{
  "encoder_activation": "gelu",
  "encoder_moe": "top_k",
  "encoder_num_experts": 4,
  "encoder_layers": 12,
  "encoder_positions": "sincos",
  "decoder_width": 128,
  "norm_pix_loss": false,
  "beta1": 0.95,
  "shampoo_beta": 0.99,
  "adamw_lr_other_params": 0.0008,
  "steps": 20800,
  "epochs": 9.0,
  "warmup_steps": 4160
}
Rows from block 9 of the encoder of a small masked image model, named by matrix and row number. Rows with one number within an expert belong to one neuron, the router's apart. Each number is 500 + 40 x the weight over its row's rms, rounded and kept within 0 to 999. All counts start at 0. Numbers have three digits each.
Before each expert's rows are labels from the 100 images, of 14976, where the router gives the expert most weight on average: "top examples" is what is common among them. Only what is clearly more common there than usual is listed. The data: histories of elementary cellular automata, time running down. In brackets: how many of the 100.
# router: router (encoder.blocks.9.mlp.router.weight, 4x320, trained with AdamW), inputs 0-159
# up: expert up (encoder.blocks.9.mlp.up, 4x640x320), inputs 0-159
# down: expert down (encoder.blocks.9.mlp.down, 4x320x640, transposed), outputs 0-159

# expert 0
top examples: 000 turns on (84); rule: rule 73 (28); rule: rule 109 (25)
router.0:487497494518432577510506533522530555498552521487437503513516491426452433442519513462495533532567501452562491535556414433474485403454504504558511483488466449502554456536467459481440435505530526493477558548571495567500524530501463543492466507513457475485513475528477509483527465505495557472527523503421487504480549492493481479452526447438476500541558567476523532499569472531525492519470513525510460474536479509440533484535565416518525561533519553512459462500510555431482532519440547
up.0:493480528506445517566527471541510470462405508521507441419483464504383396490531543559466451507565486501539447526501500476549524506520494499532513455522507465549502481464505443512505548455483546437456474473468460498452530475509480523479477523416448477505511567487500580505464534536541507541505487538543507526465532525551455465520563487556540575494604507488446482477490530495421458470529421537500448504542491460511561529539549522504513481477551508459547549533522518536541448548560536
down.0:477460481465551546451522499530539450483618480468559502562486468446534556499496495496546516470547464480506561523425485534539531457454477478503448479517437587490513508528488581459474485484461460530537522538481568495534520585516526529430486510496518519491439457477486502498459464509495509494517520458521403539421458471538534402547507440477511510541482461473520448493483502523475465602463502520443463538522465503430449463455501571499514539440406460546502445459513493588523539506512533
up.1:483507485535499515462489524486462498441556525552507494534510462462466421473603420545500500571549436512479514541489465435527547518456461470489541503581507503613507449511558500465446534494529542577409497474528532557520511495468482483489490527582552579495493484495525471525524515484485533497489503454551473528510504450437481557481560433505403513539485552459511446516458463492445531556467486449482496498563504534512510495465499479493486601445562488519512463478545527453464550466440483
down.1:530424493516479457564511454576475483551503494468567501427440526539482451437457446471463470474472501488502534485586520518452518568539517498556564568434496516419524511486437522527518493472474508572546512562469532464505443501502560494497488496507509444548568521433478519509463539502461470488458464529403554466540562534493518546546443510513543551482475496528500499461496438477556522499542484444523505510457468440482501473480458444506464521466509503534590575482381430507450491454544510
up.2:484530508450499618519488485532561480451460446482511517561510472523475416522452515537449521518495519524499567492474560454402461477522515414435488541477457491462527476491418481496532549485496497550512478565487562492483466477525560544436426520554522386535474431439482505524472491488487466508506478460497476546592513507514548502447527513519640560478499498565509532596510526546458442497490466469504563454463475534532495537447491580487523499503496470499418559501474420530524500539488490
down.2:442522511558523417471508514479478507489540507507490505469511538499543443510513534450599515527524466486506515505448556430581520358441521489479480494534468515514473458476577561514459476463466478513493487453561480513513500427589510394552482469544559575462499460490493408499512489443542523491529581506513517474480511530521496462549473500456511540471440544487523433506389532509503536534435473484466481514538487475574534464585503547492510550501456559501462482493507542534461507571444475
up.3:548510461502487616530523473416424519513476435514521510498509486484519498400499504474502563556545523519477465474476568482463538403562470502455487535557519473505505491477532489513504541511505508481493462530519494466494476443456482518548534453546519533530520523464504417422508509475411415528490557459563500466480439591453461534507514472405526488472497481423444501525543549484487491550518449434562448449461506495500545551489439519544458542474454444584425534481522530567524525542478488
down.3:493579498554411552518505473496539556535614505567442500515494507528459530548583490519443471531504492538555514470458488494495517481449510517473477473594457537534483508508484492453514555520486493486482526503496477537489489530486438437512509437457464481571463494464447447446440522530503585462534538524566522484529496619571416431488515569559489393522463548445437524567521533515528511465473483485496598434515510506510528505504520489602547431412526440481451421486502518452565572527459541
up.4:455544450496513500410482484477419429524516514487503444483501482489514533447439552403447529554443523426468530460419468479518502470516395512454492459573524531433474509471565561545444416522506532537549535497532510516452573490530437499469566531470506513505476517446545512505472574480547529478506480494537451461486552473482547487562569489537546458538500595482425511573504490505570466447484464470497518518514467493529467513517535473390476468533511484454607523481471547473525467541540450
down.4:615519543474417559499456415467533508588516515531465486473517515457490538562470511508450478546584419546521543512448497513525547459517449468434402541457528487507488502510482450424540541522411526496510544485412469466490508472524523500462480520494432524482478503492402474475502500490480555509451457521492457525514557566477523539495461472548455552533516468550425518528451534495540538501488533569519513467503537470526434508528542488544490423474484450511472515578442504497582484613441490
up.5:542574503479469515465516499462466466493506523503502438507468509532482527453511456553492562527523536495570529553487515487462548474555486492495483512510513492525562563486521470555541475490497507434478526520456541543477462465562436472580509412529526491536453504474466529595429464586462517506482440394481536519498505450435536465479585468490448437552453490477516545484501518518463450503530436503464426434455500489487457486443568420522427461526503517473522469487554499471489514505505460
down.5:504490461497471491535441485489455526547509449535507488405481510479507457523469493436550495507549489498458499506514456563495504484546567463454500498509530497517470474528486541461562542498503531524541476457556463485493512558518523499466443525567504524567547534521474521530513502517515590554446480560427444522475493513394528527467472507479495503465532497550500488524480470449449495508518555501493509458486509469406513464527506460442455514535503410457548526540445480487505481398523560
up.6:497558503586560492425454461522476489543502510472447514479575568536473562465507524463490524391482524441512525487463531482493450533444508491454529507448523473526509486452464467486436488462494473478535506510471485520523514484563521530507594472499538546553529544547525540424545542536495470436509527521484501491533486486474575428523572487481515439593515555452480475471490533494492449515526482507526514560530439438540507480489563525550505471485529542506495500595521498534510532472512522
down.6:507470507478470529463505511429536468552519476467438487539473513464538570496501539452556535521524428491462522464492493465571440509529478432465452559499464481558444412507441498484509565503488447477474477521499457461587460463547449493469603528480516575471476546503456459479493525521570588541458530561545483482530511474444543483463525499532509510552513481558536611519571531475495476509465425490525519472526489455514507540538580495454513523462541546481542512578482524432485513598458523
up.7:485528471492550554449525533516516377514563429518546459519521479469545539533472443470534519507498519551526447524488469521553507507501485418543472594537493524511514510492471523518519451478522480474509553479514503536473488534540486512487556458411504485514526553508497562452425539498560453527495554505551493406487493471467515535415498581565534491463454490479540462533512465430480512516531480478476466491581535552476495492497536520519479559458453500494452469501617500507419516460492561
down.7:530475509572473568541527498436571522452427471500419503488483514490448459463492500514537446526499423516472464460459503500537495475508487467524478565489509456509492571514427517596445498395506495479498501460490498488486499549528503483589488495489448508503483428538496465526550476508538617475528535524498455493467537495506427513523451463444535582501576576519536565501483486511543530461513508483497526500607502474464451488454490547494517534437484466540388467480402530550481451596461531
up.8:517562478488505484481473515555528489538497507455514458503501478485465507557481464524524453492550486534501525455508433575538475476569487559501489528480429495511519448507468560491487505514518529474456549607454543491531475433454504556453501551560490446553513509455478459501521472589462471514519550471463455490523413519496465526535477476517578534481503477514532536548520455558493389563565493523602522516608465491523471501422490477546498494518557507496469471507495500485495522501470480
down.8:496495548471502547522489510532448546591515491547510524503503477457556486478420480486507555496549544510549508584472497504544557452494491533489427424475441511560513447489532481546532435480454499573538452478543449506503527504561446503531396492529520578460495492497500495452461438444504512479476505476496584498464502479470451525516439506469595435536463520484522531535466490449518525473500492570466474528501440559493466480518489525467491503494516495488511509521524500530637493533439486
up.9:490517458589516512477480533522568382477474490500561500514554453540492434482551464494498489480442449506493512419519505443515510410496496476492500487563478483539518576547400556518513546509484465472540537462517506484445457545472491543536501569520506553441458452542462502472476502552526477522545505480585575435460547450473546551582427501530480467507506512533554485463482498527490466483516455538484465526510531472496447512506481497538499472494481555465441443520506483509518489562538468
down.9:500563417484456480516470464481462493493475566492443481446515540441482568485472472440445556559456462464478526470539477496550480476524398498532474499491477496501510442482544491496506543460451487499431453447520576518507560508459468507473549463513563454396575546485522456487566511553481500441562551471517533480488475477491531547427489515491534490525476514546569542446446487387569512581499572483482535494462549431523555470489487540506487556546543488535484456454532519515521449530546481
up.10:468480490484547485525532481526560538527539520479520509477490452564467454503530482504521520526499523468562503463501517468561529504524509436515569459488519504511510560515431416484539504478498519459510469477521549472528511437484493603452566462503426470457443539500414530486525516510499470465477490539563429512434562454470567537534561543511483550458552511505481480493481498577418506557526500517551555480500538464569498452501510493507533551503504490459467452493417424500498517468538518
down.10:501460526524530464515465487491488470473517403486534535539489547547537552545461469589506544506476429516459529533524474470494439471470484594564452510511504531482440536480513494459468480445521487558495550467492489499511478564432549498476403500481593432483495497455551494515477477547493562501487535455518497546448499430553493452476514502417499478470436509497492449524488541468450552587495555506532477589447545480503551523463458526488498517467543541501466521466547555560510464505488485
up.11:444473524510464486426508488522469479467477524458465467512522506484531469519451477448466522461486496506574572492504478550539583512522555513427552503543498493438448563495578445469479483545466499472487510480551433515538446522424467475476581434489503511510568513453489510569435485478523480473513490491515580415522481498518502488502494531560530459582533478519483489500514503403447494519464458469471508552460450468490505535581538513489446456473483490481558493435481574554520546451456565
down.11:556484505471449545433498545512423522545567490511482481459480506564458521477531531489489519532549526541525577463414459479455522506491460542486424508491493481484480484469479498543526476549518485390494511415456448490416517480559509464500516499460439483469400541495437433540560459527486587535474497541513452532565441467550433555438517577470519495479480515475525560520494508531469468581510519481492493514465510508535466461421624597463524482461483404464478424457449520542507452598531500
up.12:489548535477442510512431520514531503497515497540480562496540516499477436409526435470417439509451530521507509536468510458520530445450519585510543463483489455557538492489510517403429460442582481511476526455529571468473498572537573463485507506485509563568520543533482505530494424540511470481475479456505456419433471527487468509472506458485474527568515509493521481485385570518476468536461573509494440511565483508477489468536570525550486519489519481551489492530492498495475498457545491
down.12:486486404507412476534471475486504443619521459479504473514489567523521471474456461524529490495561474537473468540539545527443500525549497557504461562477530501494519472457502551601496483538498502520518563562529454554473540529493495495541503463485515573461564483516537463511571516510533516484498454493496477492496576542511552479556521566496449501524526536480526427452570417527487462465526440480531485510393530464523504531478467468464529555503522484537559446491430619534468485446407480

# expert 2
top examples: 001 turns on (96); 100 turns on (96); 101 turns on (85)
router.2:526447538602547511477543489422478520485527522500429495496526516439467568485518494444574546524524464567544555506524471447519467421470476479483442515525497534517571484466524552480479458516421483483485473496516480523489536503509508495522524515467423484441457525500540479502526534418494545517521578545482480431500505540546496474492496497480523498520512544493459505485499507497529521478432509542576467516537530527478500462549511505516513529479510451516465470451580542480540489580462529
up.0:450582481477437559476540472490535422509482533535503426433571521454533491469558503428535502540574505487492515561497506456520515525541514526494473464440510524485524460536484438481445488498402547491420472499423535490490495531466559530513507605524496503477535506470452504521522485512448475487512523442541498559485535416510458419415473514492532504523516449501494429459532544479489534513513497533571460475443493446501552431511490528590514458499569414510559478489552571529521466545547488
down.0:402522476496579504536519444479493460486523545468491520500433496542450468507507589473544458495505497472510536588532576518487537439522530500519448440482409434557488544529494465460496549528445476467467498449547445502440406509513538539532496548446521475531505466472513559541428450496600578485506481458527498528500573464502501488492560467458467532401524574459456458497496487503529463569517456421540526517481460526519424496527506527504481548501482555508524485529455468459577448550424519
up.1:512535548551450486504492445500438502562461505479560516464505536454506582609398506437475483535445502498473449498490519516414435505493517491456531493543537453492479490504470529482569496467522402475475493473482486532496490430532456479523499507528443525486502465509452464562511480546502483493460468471492479528504487548482422409537539541557453497493492528441513477554576494536487534541490466504503469501537530535586560547436516391463548412479490495430444572565533483449482496483502506
down.1:438501483510448459443453525511510463507577447535572574564490521511438495517515548535512515489599527521476520563507467540495531480552471511517530549495567510496469409443525523534473487545595515542471458508473507449510468452533466530473494554506524481467516513574460418493512572495471530494508544435490485482505450519538491463541544539560556563489530469455501514488378463456496449526557475481622469539460512521517480480485493544519527511524501537556537468430504477458527499469461514
up.2:506506468479517496512517545500489492525528510480468525429523492458435431469452517500501470484488470509500524564459506501407489504514533556520492423537492497532498513502534564456460524531548517531534517611539506589496478585487455473482502493440502470453482481512480527501471620526460467500509517495474476538518431510432479508506509476437502506486536507540546437440506408531451540563481472508547503528515550457566453476522441514494510496529523547536487531541505485534435484465519560
down.2:474511498504496545489513476519482443518485465480456488587421481508430501547482455448482474512496428475519466544489532499488523484515394520491519500521469508523520420582558514482492539569518492493535555513549475528471543521581447556576492449468436454455447534448472457455496493519511488487546502484489524560497495434540493526500536532491553473489558506506498562499522541512491504546476487525506480498474446543605496478495531534487604517398449506503485448602498525476541482483554527
up.3:471442529584396518526530469479473530487482510464552473468581570583505439514545516523475493445553498484518539506558497556523420483516533524514508470490534540490588548454519498513440461552460462459571515493491483438513479508516479540419466530498445539489488485481475515457454472604472553488528474511470569488498485488482491414440482503519484464436483481490531540544525459511531498573430591480503476444527470543496494453604407478514399484458538549553507482493550489483466518496465494
down.3:478478507547512446524496476527462462534522511471462494593496433510460488507482548459558491491481541459543415474458494493452572511526472456519478463523461468475475493538499477485440655542428517608525471496384432491516449467533489499560443453560567512484486471574490475417442492492555550536461556475492522467532515529492487448532534502497514556541492532514465495502529528544483488534473527536580426458527517595506546468461477455558549501533443483522462495498533522550513424569519520
up.4:479535544455477487514458405492487478503465511516537480440576520433534488543451447492484529472501543566460500526461497489529477498498512497521468471517520452588519489529510483542512497519522529505479541469472512445446502550469482547544491500485562489572487575533480568464547455494553522503506417518472504529470566445502452501515515472538537524478524413602577553519501534543472509472442490497506523424496453583461486437505496589442485472470527580511527473487459459539484491493493508
down.4:468541490406484511478471513453521443486445475501525462471459546476523544527468464545551481503452523486501435524441447530502440502512474520498525527488455447523480441493551476494477472465484525494508579546496465461530483486538587546517454470457512544521508532490497536484538523511481469512495432502436547535516454527486537449506490525512489397516558450508430506497441538528566504508507529540589524443571489499490496472472479484518528535383503507456479513488560546530435443518613510
up.5:523536491602432475454478487553462421532459481479511602599491454475560480468527502465480442529480468470551509516473480534454505461480475496506557507546522499498482458506508585455494536517494512514540498480451546514472493532507528535438476496455475536463557494472471528506509533586539468521485467528502368443444493512533494472501477555474512483512404482527471545556477525416506508544481499416519518423517442459508521497547572485531477478448532441479533464449471498519475493531497476
down.5:492549539529482479577496516431428442541507460492476564561507496446497486501496522457526494531437504526512507528538498515523534462469514512480566479492541585481458475538517454508473571515495566476486455512397406543425517531497431526494479498485551492414559545457474439443523477490506534541509482520471474536465496469500436433482451560516512480523460514532504444498567494556447500594459541523478503542456504529533518422522468483538556440490445516506482470502515531528501477438527467
up.6:511468520470440525546553535552518490530505497472405482493557577496518470481459438573502525523529539531466450562557511492489495546435432526499491467538537534546496492536458423488523527439476479502548421537524521480405524516514492462490477486484516515481462485522466499555460555472485527537472508542491558487502441453504497494484490467377536508503368504465438442543487538497505475417574510424530586461437524535567536556481541497538497467638492580524483528524558469556494507467474407
down.6:532516499489471495476529494508502548504507484548477523443495535523488485516514573462513501477517497500449461506533509448473549530537546557507525554497473440542477516510535424509525518519488521581502471578504468495523499483453419488504554495535492462471401496466490510522474536407440463506516514583539423495477510485508474535499483509591486516466474467492554479519475478547525503524513541573493485479515500467495521539542537539478518499435411567516558450567510521439402494510579566
up.7:461503467566537562448507578512547461486564436505533539520473474557503459484488453537458427519514516512496482543556475510427539538511437507451468545488539531497570480534547487526461443589491447547495504519486524529515455597503484491421575511475438438501509509515530531500470560502451492581511448459499605463504510478431456479485459487488519473482476573553453466537520477430573470444419468623542437476460501476513584497531488543428494472539531517516521507519452534504412469475497462
down.7:472505570479515491505505472479456468510493500479532525625522497546499567475471471449582448496443622543478574501489516548445563475557553533483456511486486516500511535501528430493484561575491529467506503561474445549533544505467494495502493524470535463451486526417502513474400447499551594515521511510483524489503500510472504507435453457528502507443550496548459526553528571498496478502529467520632520509531469492522546539508476430505527444454493467557443565525551473538525504506505532
up.8:504495471554459566532479539500583453416518536469509497543441593521423503503496473543526489530498509475467458509442512495527570420487504465490526525440443494436437573503511530525510496456544574445537498465491527525476558474475472547494565490440542455530445539483474589489525524429502527556496544500534448489543512467517505527513535513408476515472490494541546510510490447499474498491490558512489577550488449444502481435486533456479487514456512487398489488563463493501470539425519452
down.8:506539504464480500587544512488441505414479600504462508423502544526446526527471581627572502588484480493498496434540472473510507457492517583518463449464458493552506513529519409513501480546455504522538470486512496473523574538501553477512505548440477490527489616489423446451478473475528515465463446551496567546514540426496423544450494529466434511467451458493524514424508453523481438564537479489569599455520500545502437519512540520470498535488529532493580482516479465463466505524494478
up.9:582533533527562549470572506530429499509444492497534432454451536555495564508528450444524480401418471452463505470449493561448518443502523500449573495465479542528494491515546471553493432504503496460534594460521553517468408516522445462558508473549487473487536537473362549481468500429478530523509506490470461444517528516511546479564562551485511475497476489503593498530431535483499442457491519548460477533499491508450528559533480498527541505505535495464569502566518552479506558538488532
down.9:536480534441447397517484549494485469509453574497492462512455440502457499539490563459453534498523477458524490519520506467510560492480477518496528439425509550499560446517520522492476484541481530552516470515525551436500475473565476489432533564510504535524525508473492502435523449526508516448487457474460520533545563531493494500456432562463535442466471507459438463469613510487486490494369451487554616496475483512522450444465519517531479492506510476496493404508471551575460548476490480
up.10:529577539496533523445545498453490425502503473488484435438498511524518505511560475422548535585501534455446535532524468511522565505539460496496500474456511523546505476540561446507495505541442499443445509548491493539515477577478538440525537585519453492466501507425415536509511486473492572494514567473480427550486522491545442451490498557525590490504465462525591532481512533389441467526555485515524485504500466501528581472568463474511455453537542436559531470547521546525534466542487480
down.10:505519478434577467508533461565523488562532587525535509434425475557419470549508522489526451416552484470488412483573572525477544540478425503520431481445521444528533520498505507506520434507565497526470541468553475528495465501531518460534509569492497456542534460488471520500492492534516486432486493455555538488516572525474514545427488453425481483444471547481471442550513451498441512500481438450509505498487522500513495482436499540573424490497465554485531491423458517476512498558404535
up.11:631595610570500508503486493476504522488469560581541488526540507424479476461478493455474548505474482560484478567503436513519507490473475490540475487482532523503505458572563495443463473438493499509409477481479483442493508560537578416476549499467499587523494525582521582482439476473447496549530485456489442408481544497518462517483442395549530501541522480438508495469494535471503483480433573528522466614517486570474590506541539527467496510549514430576551453482513503434508474498533496
down.11:467475461403493507506552550494536489484474497466484485471558392507538512517456468572491493476483469514542580465496529447486464537558556509545435482511561515470502481404479503554475495533490412508475471535465597473484478463469559534493474541450574443509538508494544485495479528476524489471493431497502557456463457501522533498475476540498488498449453542504494521471479460511523516479536419506452541418519565489551537498471520493518481464564492584415521463425439479509463493554509525
up.12:481555515496436491546532524565472446519519435470500469483477453471473489493484488520487483593487484574538493526451477508456479518498417534492458409516512514478532444514543461560495463490518499438518521437428495475491539452465569517569511469525471488499442473571519445521445577494495557513464481474559539516508536477430473487518599567500523506486504519445498566505472578470458553496452515441354513438542506475535522504505482500442547504452496496442492434484442489501502527498437509
down.12:414426521468486493537445496463498445507517576488462494497509539570527550506587509484494511466485565461507451513487420499536520458542497498476364578513479459563500412493449482445546513474573429535483518540525542470497439495558575513483414528504498519514470517425565490493561495489596516586571525502467541422541476517510502464440455448537438548531523543557487523529471439526550464534505438565529431541521491539480454538440567539517488502399487521489487605528491483474481452478507467

# expert 1
top examples: 100 turns on (89); 000 turns on (88)
router.1:558500494503548451489557554584589454543449504457583556507493444579513537553422514539514517490425520466504461436542547518502531536553511427505583512523517520475431561442560503496513528497544477504489544489552583473538440445449538506515488474492458438460518470474481508492415508497482421446513450512521569589520432508509520530488467520504523542421454442501504507482464532475506458498561504453416567494465484479540524543464463469489508514518499484467556561523489416564509511483563390
up.0:456476498538484526413488493386431536544542516504445464513524500404491476540542542447466504502523456504525516570501502456574476491517526521429400494524468509509536416524560478519459421517466551491493480511474461520477545550509479498535556552515446573438442471489527436446546481479537548575505528498448451452523510553484524542472496477534492475552489545473458516550522453524482439502477536501562476505501476490469444508501518463470574495488505488522508403507485575457538483466454550
down.0:466528480535546534559536533482471480474554525462526530488513544532474451480570490519499404530494467537492545503535479492516395454464439536494502504543451522500542515516622551472507569545418542571505529506483512469456449499518433455547486498481508529510438575520519531522545498483489549512505512487475515428459448467552499460448497453494433492561551549500551539478541504548526443440502546547476504526524544546527483455450542574534544494479527507549431434457534555514572499524486473
up.1:477593467499479522553543480455440573479485528455528470489472544466485480509462488500517478501487388507553423489441466578507458460437503543525493514446514474508503513452508509478435484571487489541484484477447504495513480508453440501538509472493600491520521465458503504457515498552524542545486451487462520498524541473512532476513531469550573542486483523555534570520522519522507453438515427541513496476553459495517550541483502471530490495575468481493436428489534510438535569520479581
down.1:491520494515452511476551431465449522504459553422522497517548522412477446471580548533455508491569445435600618539540527414546441525496541520458525524426517535497537498506500510477444496476485519568538510569486444520480522569498467529510495552504550491550479528474415428533531527515503467476542418503516494460515531410476481515514491488470462513445454507502513479513509542533525546520565507504467473507439491513510515430476552439379561525454515558481482496441476497545493480546505472
up.2:498513442483484527503459514511568565473489514458482414466524518557562495538522499522558483539557428517574526500463479504486492464526510458457484526514488466552538541547493411482517520523497458436429537492478524493510491510557487491425440501580468429592459531528492481512488616463496523484428550505489504447521505440541506513560529524494567459524518484474514489481429501536495559504502501543490522562511481542566478407427517519531434414570582515525476456474510453530499540480470512
down.2:499469491477500437501517562479497484545538491483507514533523465547478520541424496614544513450469490517482450447512538561496524494495452508539490475474459535456434507464508471472487502488553522419455516468527516487510519449575466487458489447492527470522554528546544457483542532487542510491507460555491514518530471526485469526514477392407520566495454491491489539473484478460454512519437521501525459440463485498618409500510528426451569510459459481523524554425474527424469489529490496
up.3:523448503515396575492505475470561469489439526514470525485544532516481450590511412516456548505448408440547526536457511546529420474542521422493485509530488510508443586500502480482563559471488494456545546495429512551487426510483410479548457463470428476493492446516469521516447559613521557540541532505506495487539566477481486486556553536533553535582497527571508552474530489542534451464468534495462480480543530462454491499399522523543519527551500500514565534454485543526504494501475504
down.3:487478511400473434548470517535505473520452458588468516508555532572515499473478530527442475485542501548503519585516511475515503495523477497510569560446484449547496524423533517539516483450464465512401477462514422449492464430434424497521585500499469404555461559532503497541510476519475410509484477468521490463497484501527516461426448549520527590574482482508551537484593497528470537507505544527517500498403471542539417492570526490444548511490448551588467538466449520551502576467490454
up.4:503494522483555538499430513447483536473532452589489579434502530442503475522529421438518507487544500556517512531463515524497512531559445458424527417566467497467528479484505481481405486438551621578516487530491491488515523520530494535518466551567491505518480405533527503535431575547498496486451506518524524543535491516441467500574500513532540492497483508453437509493478480569509557457534532417493442513597486488459428482400534523526532466466525471589484449585464530535459547501536476
down.4:636518577462527527542464537535498507537476480423450497483548430515499500481460607527467532487452489506486489482545440521488481495466535469474475479481471469512536561544518548540560558491400550481556406507498479503451529457478499514538589509505491440453491531546481451492530522537536473549485537488512497438431512492510520525598466419428529446526553487559506543463510554463471458515484529517519475466573497470542493489499430496543537468476471431533537549473500534469542507448504581
up.5:449436518547480479460477451466521537471499465464490466445490475473506473496479484561442593504522550511406518458476420572460486509475528468520493439496439515578521533527452495527490456541444435530468528571531441558458526502508456500527423600507485475581443546559529439490527508484450444525555513526476502534459526547510519475456530531488434453541455491557488489537521506492450490456434420509438472502473507481436543486432458413529501450458483589571443621479473546530492541471481536
down.5:552493540447509535452527498510537514515526561465536510497565480498548454503578546537466469503507519528512491567538529491558482458448492512465510459509509505535583543503510504507427503515495478531519565499422465597504507408467481494424478485436552473517527590481480551520450435521471517420446488522502487482499449511556522456500553534443512553503543456517535479563494528521480549499496448551584502480460502549532505545480512484506427472561580448529464447483520491480477554570565497
up.6:573429520497517456491431475447469477529433521470431639533500508475499486543518456474439497495475463411483479444468452559548461439481578535503497458545477445512422490516496522465525412501482482499547537446500450509455457478496415474570509454540441390502476523557439499480502452470590536551544473473468497470433516438511588535497514500508467512502520496535521548451547504464494500439516539494536541549492509544515480538491483503530442466540483450524514517453540503487479512473415513
down.6:521530480546556550509450520472555508528489527474570473532574559524450541577508511480582545396517510558483525535594489498497495505497527493551510485467487470528482434522472504456517534481431500520541498463494493448478433508594536512531508490506506511580560454569463545489535511520439435470613496534522506456494458472564542487491481450460516507514475474506474519481478434477480562505497472484523504421545514537449461511546478492464564486463562433542484574521497472553533453566541398
up.7:533552488443496474498413543523592581427544473446433497522410482523429522477514452472494565464534544524572488429472427512447487412483486472457442524560538464452513530488513471498542496473522531489526505524536445535473532475471526610497491469520515474566514540518492542549589491531502488544478450535496523492520472443467484505523526560513467536491517449509524515476514503504468560571491410511503472504451481450607522476526459522466463491503509489452459535503461563433466592465544579
down.7:466502541531539471438568480583480514473523491475533548483537506510485497497542511502535555508576500522461474476497501454546452518437451506487486480513575499482512449478538497572473504489465495530512459515540525536505512472453507544464446462480541507487490508564490543458506400462444503492504480480576452448522474502487402496539488467521482568527447546457510525488461493438545462529479532520484479489478491533533476506495435552498485447486488477489436427460493560494503500498497511
up.8:544539486424482515362477539508545555573492547472515476458490517486449466559472521549520536512523577441517509460474562438519526522513482429492494467440518517468479549501485515543531465468516501510555480509477477493487473494421532403486504480535473417528493523538471460466501493468539499463485538468466550475541542504557485438522475554553446499509442486468481516470446502512424409486515439468519524435537513435447430499452448504495533514480460556570449522547443445479540511534503531
down.8:548498523492425539429511490479460469466539468454481434488489550434567462474500410479537477496511482475493487544509464477523475446491515491508488494497542475509528566496449474503452429494491504490534500461539505504549541500461483521558458468499559491488503466444538453528477476492471560510558498537552489520481429558455545528491536526435503399461565487540522499535528517484448544547479465539507482404443500493518465472556493431508534406572431472416496459499549535478442501516532513
up.9:602542607476530493482509558446511409428492522492475558483446448521446524530486502480501519498473552484498495432488555516496479519478541464494524493596487509508520470451500518574515505598446510469461565498496510524532490440472536547571434511495590519572553546507582512554546622483490518416520552521526532496533466423541488440523512557458450538516488505439508496430457545468507540531484478478439487528470502501512475476426527535465510505481569470435543552519541426531498519464456478
down.9:426434455533533512457511519505516538528435552504543543564525519514575506421473475470435462522567503558466496598480452506540464460453545572548505482465472411520526443507492498482461447533519509524488494498589463532495571576516472538496523476469505425546490494553463506475521378459499529545522451501545445474436499511469508492482473547461507409478543504480540495461480498467495537454475526517512458467527502508468542504518474475469413488462454516459447368526443610455490462566548574
up.10:439495467447542492397468470426537565517512518483495487513526536490496483462488441528510515480485506536464514542496516524573463516511459467517542474507467521499489464510473456534525494463479478479523550491568490472518568471518505494449499485549556453384555505474495436462483527468479476491432497542574469513546450428487539593511508532466544486502430526476507499478502499470503508549526516391556494478494486565564513505524552433538510441592484485497523513554521422475499585470568500
down.10:614505421555511500533475511526463467512457481544491505592523555563464493519447599563475537510519538497481509487540494483537469504521526609497483497521449474557527474543570548517524498570509414538529510565408549486461502446481537523474462477511572467549507566549561485438498442401500454515445477457519507557487471508477465481490538521458436513524520443444510490494501498439495480492519500577516491520495543447477445522496490508502578503553479501442417581476495546504530515527536472
up.11:547592493485495495520488401447470503501489457513448442473482530538462482533488477500514479536518512439492571507551487549493476454559536500514539405493597482531450499518471463492497490510486524512502510507467570422437495554437530503475432515505447474539380535484520537427563486485520466585543531455507492486546636503492557430425508494514483510458522493486469546547470523508495433428488493442548545534514497496474556499519556468548543493459519560529390476507502506564516534456455556
down.11:465451529480509557486496551555487460563496541518514517433544453532508406530502476521568501455535498479463503516540567519476461498505462450504493502498484441546504485512508495473487478506554532533503476551531478455527523430520571515521548511470525507532443523494506541566453583472404490511445482491471494580498440488448528521513488477479496476496549496494509503449453509533493438510509491449520527510495550538480479489489490482534492501574513465500461522570520488452553572529467472
up.12:580554463446462475507489482524466493425512473500432524475492499553409472506556440501491486473502515461566525460542508502503477508477532506498579513563517464504496512508545483531427555548534497539534495567504508462564473501494536546508490533605519627570503502477526572539460490528472490432505513516536496512536481490427459471451568553438509503480505466508498503458461526408562501552459540423505474501523503524501512468564542472524492471526517490492538479529441494540489542517472509
down.12:475515417575512508534461543451514501498511494509560434521439602529585481462451577518500449607548511529526581451441528442559499506487524497548511446497517496567474443506472526495496500499493462517540514522440469531505526528558511507527505470469454422551546483597559445513512445514515452519491548358492464488501524444539484524510499499479482469524443488510510432425520450505556595495482480617549507491453477527506533558411537583511473499453523500523507471521505515497443461527475531